Weights of a small contrastive image-text model.
Model: 11.4M parameters, encoder arch vit, encoder moe top_k, encoder num experts 4, encoder patch size [8, 8], text encoder width 128, text encoder layers 6, text encoder activation gelu, text encoder num experts 32.
Training: ademamix at rate 0.00075, 8300 steps.
Data: trained on made-up waving flags, 48750 training examples, 43.6 epochs.
Rows from block 2 of the image encoder of a small contrastive image-text model, named by matrix and row number. Rows with one number belong to one neuron. Each number is 128 + 24 x the weight over its row's rms, rounded and kept within 0 to 255. All counts start at 0. Numbers have three digits each.
After each neuron's rows are labels from the 100 images, of 14848, where the neuron reaches its highest value: "place" is the part of the image that holds the peak. Only what is clearly more common there than usual is listed. The data: made-up waving flags.
# fc1: MLP up (encoder.blocks.2.mlp.fc1.weight, 1024x256), inputs 64-127
# fc2: MLP down (encoder.blocks.2.mlp.fc2.weight, 256x1024, transposed), outputs 64-127

fc1.693:155119124112141122141147148123088141128128128118148125124080124103042117091102139131097113101140084134105127091105126112128130096146097135086117116141114163127078145106067123121084069080105139
fc2.693:133079133104076099100145152134126093129167126116163158158128164163139114130144151145113163113173133141114162131158121118139126088096159117143155142102180157151140081126152116146105118098131129
place: middle left

fc1.702:169195177192169188224148163152150150134103162132148124144117114150105123090100157131132143120109136108107115115125101116123129109116153096084131150131129120168123100120152143125107129119136110
fc2.702:167176143121089136108125155103129080124123114154146121084095119144120095148106128136062104110147117143133128110139188129134095107138108122125127146157129128122151137139121151123127150099121149
place: top centre

fc1.390:144145163144100149138143124153145148144119128110114073120149142147081149136125111113093126137133117146116127168078115130108130146130129140133105134116146094138140142133091125158100127104099134
fc2.390:145110151131114143138153147104149149163165122145131148121117164102172077116135146095140063118139131146132121167145122136100113147138121127129116102122132148109129117139105154070150106132130084
place: top left

fc1.351:130143134117117104124134140128117149138094138117133089146108142121110140141147109120123093161141106086113150089130106113084097122114140113121093096126077143133092126127103123116106100089133105
fc2.351:125134108159109096130120150101145138167096145152117080125134105125122128189127139144101166158170111094136158146127133145125125135137161110143155120149122120130171107113116131138130134099151128
place: bottom right; middle right

fc1.95:096088080066094040074090107086114145081075133104072135142141128076101104130124095137148107133124139101129122154131166134147124155121132131120115112118115138119083134099126104089154111149117122
fc2.95:158136094106093118087101128053105102115106127147153097098133132145130141169155141142145133104185123160120169126137145166160103132129114159123146135118149155124118137122087120125140153096097151
place: bottom centre

fc1.492:138140119122143100141125138105137158107089133120093093127154100134103139104149133099165140146127145127113136130112129100121127110141141106070147097084115108144117102070096120150143134119084084
fc2.492:152124138140121147149139113103151157126167116106149153174130124133147113157156091126114106166110152123136126130155172131157176131148114136129121121125127101119141138134139112128149163152143118
place: bottom left; middle left

fc1.307:166141148107062086101109123112123090137159115086098117085121137146167135172119132116144110143165136119153146122172166131150149160142141154152124130131110159092130161132155118148113166125102134
fc2.307:203128146137110130132120134152138128144161141119133131143134136167130124129142125129126144136134135130137131141140140129115139131142126132126117151121135131137115110122138126163127137134127137
place: bottom left

fc1.128:086107093129075093103114095117101083110099128123083106135168109132136126119128137127160101171136109118132130132119071144122077133140118095128113123128122102123130121095085094124120081097099113
fc2.128:128120098140117091113115087077103142123129086130146151137153089114154152189121168136152108155134129140132155139149132165146134168138160177123150128138138101110168151139121118121144146132155155
place: centre; bottom centre

fc1.732:093125119101121091136088108112144148115077133063108130125115119116136113132068124143107113107172107106117149119081159119143156131155134176115127111098110122089134153143131095110124112117131138
fc2.732:163121133136147147106150149117140151173123130145135109154151153173099125140138136136135168127113156124131123113118171160111134146194113145167152139092112101149126127112135156176166155145159141
place: bottom right

fc1.572:150165143173127141152132130143143130131133135127082046116166125101114107133088119109135111123153131093126144126107105138129096160145113128121089115077108125085125126108137091119111110140110104
fc2.572:107118084131096142111116119110131178115093136140150115134120150123122140131143129127135113144158117133121145140122130127093142125124129121128090145156137134154163127147090135105171156078151156
place: top left; top centre

fc1.493:122121121122109088109105123109109128131122141074114040135147131142117140141136119121122140153124129086128143113087122141108123133134137119131133120093084137137126130128091109132154104112137100
fc2.493:135117111161123068114122156116122142162148152115137102107114129155104110169089121127142147134138147101162148135105109174137140173170185121157132115079077140128130128119113117158117087106139119
place: bottom right; middle right

fc1.194:097104101127084114113108102108117107123130120089102126122114142102106122099104122139127077153149096134078126067112111125128110094121145071084098126140096123132148101127116130098084105098122131
fc2.194:130135118129107091139110104078099168117126080143147079105126110116128144166099143132168135168154142100140209148138142166112133140134141182157120137134129126102167117141127128177165120096128135
place: middle right

fc1.633:131152204122187122180155112163120092100101154130094158146084103131107158101113113119134114126112140109137114112103131127103136144125161133124122056114122131156070086113132102138129095138137116
fc2.633:135140147130153115124144148167149115155118143150120127154151156165164106109104062123136123142110155167152136172125136113101146102137117128130141127093145118138101143127166169139117173190087159
place: top left; top centre

fc1.180:105100112082110054108114120094146160120104133108119122118107116067104088139135127120109123125188100111120137119074126115173157137135121128117148086132095135120123159134152128091143087076101124
fc2.180:160154110097132135075131140102133130111092132168124107105127119176152109154122102151132130108195128145124117116145138139160060127121096188156149117120132134138080192122094133129145136119090167
place: bottom right; middle right

fc1.317:145152134149150138169149082143115086153108136147106132128112072115121140088131134122115119101156096118114129094101146096125120103116089141102126077131139129136143121125115093106096112120116102
fc2.317:119136145137132154115128119127144095145121101161129091093100106111103085133100127078145164125145174099139126123074127118116127134164119161172147143078136110152151123128154124141130130106106129
place: top right; top left

fc1.230:106133155117114118136123089095100124160124127115109091104124127120133110125102060108135111135118091118129154150112088124122102151113108064105090143125139144098128085094142114114088093084102136
fc2.230:097149169121122130144089140118113130057143090140146179155150108125124121143112138105143125133128149107158123100160099116119115130147125151099124161151091095123097152157098171094157095121124140
place: middle right

fc1.85:090141203108142104124122124091146162149069101137147110107125095119102103124143123091128146141106117146110165173102127108138122064063112093112149123139130131135131114132128121122136115084118132
fc2.85:101083104127110100094094148131156145139129106143115125144118137158132107149122103128130154137145122098129134117100090119143150140162114147150146169113095094118163158115136112143119122127122118
place: middle right; bottom right

fc1.91:084108128096092105103117113094087098153107115163059087152132130127140146111117145127134115114124151149092146135121134123104135104128123081078132121134133146153109094097122133118124099132154139
fc2.91:106120116106074097091108106084107112136106114138123109095168119156131180173110162120155109144098149132121177166178149158128160158149177093127134142156110133135181110100133134137171155140175118
place: bottom centre; middle left

fc1.113:105123117110131155103128111089092144118138097135138095127129121118128096131148119137150103157158079151115137132141066107123107163131084154129086133093133113127130161113073107067088084099099144
fc2.113:097134123141103106149143113143137107135125162135146144143055090139123127139164130126091112151143095110144124147113108130126169116106151093141129154180136115156143078175139136119106092095165118
place: centre

fc1.260:128156130112138110143141137123147150137110138133127094110090111125099097114097125121101125103156124074128135145067145116119155130153110166113122101107100136133146106116091128119117119130140097
fc2.260:146155103173132153128116126106167188120104120139109132131125107107155119154137118158114138175110107116126135142124115148132117169125131158145156121159099080076178140139119135121158110119168101
place: bottom left

fc1.590:137115124110175126157143078131117088110104129108101119127142120133102114096126151147140145115108139138133138145066109123126139105173109075090115116063147075126157098075072112138132139151101123
fc2.590:141113134078137130108128159162137142120134141104139142160156125182126098139158109136124133152115106141148128100189127148132175135134089148112124150121120110132081131102140174155122129150131119
place: top left

fc1.103:074094105065072079096119124120104078141143092119064104125157113132107145126130108139177081165136168129137162156143126140097127144159139139118114132116157153121134110087100093121129135127124114
fc2.103:127090079140079119114117129078116128151169101105148121086122138116087139144119161155133146108145103160123155142124137173136146165149175129130117165124138167122173114128107138127109106078165151
place: bottom centre

fc1.37:133145153119115098138145107084058134094133141110150108143130135143133108123109145098147078112119136111110138140170148142140143142128159054130131102110133137122105119046130124137116127107108111
fc2.37:113121114097166111114143121085128190114118133141123133178135128141155169122163147146174151113125147164143133160151118110125140153123135212173166125144149133141107191162126150130164139119131155
place: centre

fc1.189:125151167132155144156170135152147085101144142106104113059119097118132126143081120107115131135136135089147101121129100095120094138138079168137125083114122112092155149094093073130118117141097092
fc2.189:128154109125162144122147069104105129171098121169135117121141106112096158124136122115155124156121109118097115107130138138125138125135117131125127122153120102141136115130141106125132151145148129
place: top left; middle left

fc1.83:102142190127121136142100139136125130110139179109142126118097107137117039097086080133113134177109135101102111112130104124103130144090142091116136151136116154115080097134175145111086142098093129
fc2.83:128104126129132150120142096144176117179126126167113120114133097122135136183145124127129177146142136121143109160108111144160157166108111123142153154107130128196170121128169097102139141146138124
place: centre

fc1.311:144158157145108120163120179134124122133158144079104118136113129152091125103115109117164125198103113112137174129149109106070107145165120116112109098112110146098086077150129123136094107092123111
fc2.311:127133141135122133131115161072134164135114126142156098117124108120134118160135137140145121128131116136109115139111134133145144140137098132144158137182128106108116143170120093125120077118132083
place: top left; top centre

fc1.77:152156178188142161139120120104130125129121153121144080130107136102095123119143105111099132127117144118105089117075123115099112147118106144139105138096126127150128118151162108099117142144139097
fc2.77:143123134150122157148138147197160148154168167143146159125106141159124118127138145117113175111120134091139093157121127127173154131115159088140151140121129127165154097125156100116115139138153102
place: top right; middle right

fc1.69:131169142151127128153126112119087100098113126104140092092123106120120096114112100108095086162147151102143144123105131126114115103152100099096106127110124119125150093114089111111094112094112107
fc2.69:093107096116131125120136126128144130130139146099150152157112116140121123118161194118174146110132105132120111131141122127165203160147141110106144120120121130127115119127125103117161122142153094
place: top right

fc1.53:140173173143169155178145090121092098128151099139156125120143107123139125089155146113127121170115160114130136141121093134099130116138121121109129111100157103098153106109141122118086105124113104
fc2.53:113125119146081090130142148142146123149116152147145092147074117179098102151117143140109116116161131095136118136145120123147126111127163119143135179163090165143156121124155091168111141105129116
place: top centre; top right

fc1.255:175180110181163166192150167143158123180161162137127133138125107135104134091125140130159152120127099160126101128095084127125128132131123138111131090127131119137103108130137138135090091157111097
fc2.255:156156104130121099124126104114116135145094145173140105135126137160163157164148153131147190131138143121143165170136151153130137159107174158168159140135126137146165144130161129154161191109150121
place: top centre

fc1.713:132127120103127102122156076097090092100145101114123105094145109108109112133168117109136087169152126135116138128126121094165115093128097091085091122116153162133124104088118095112116106117049127
fc2.713:102109136125092123117135136137159072172138130147098122130120152138143136152132109121108140178114157142166143165094157128105151120147143125162124127147155135109186117167122149153158156134157159
place: bottom left

fc1.273:101141222127086131109119105117123128148125122144115127102139117132146094131083122042135119113126162142101114131117124092115125120135105093119111141124126131094137165111136148101105116116097124
fc2.273:118172131162140116157101108137112133109090153170124109129109119117156168151105113116141115111137124092152133159130142127107121167119146132141153149152112112152176127139151100112125153149145119
place: middle left; bottom left

fc1.142:173204158171173175232153135153156150126127136148124135134139091132118154085102145137168136109116112134116122093123106088104112088117118121064088141116112119148119084071124117114095142139099102
fc2.142:166156139095108111082142119097109121113084113163131113088134142127152112148118124137106097123133137140124127109153183126115113109122109148143122139134155133094109180149127156141117151145113150
place: top left; top centre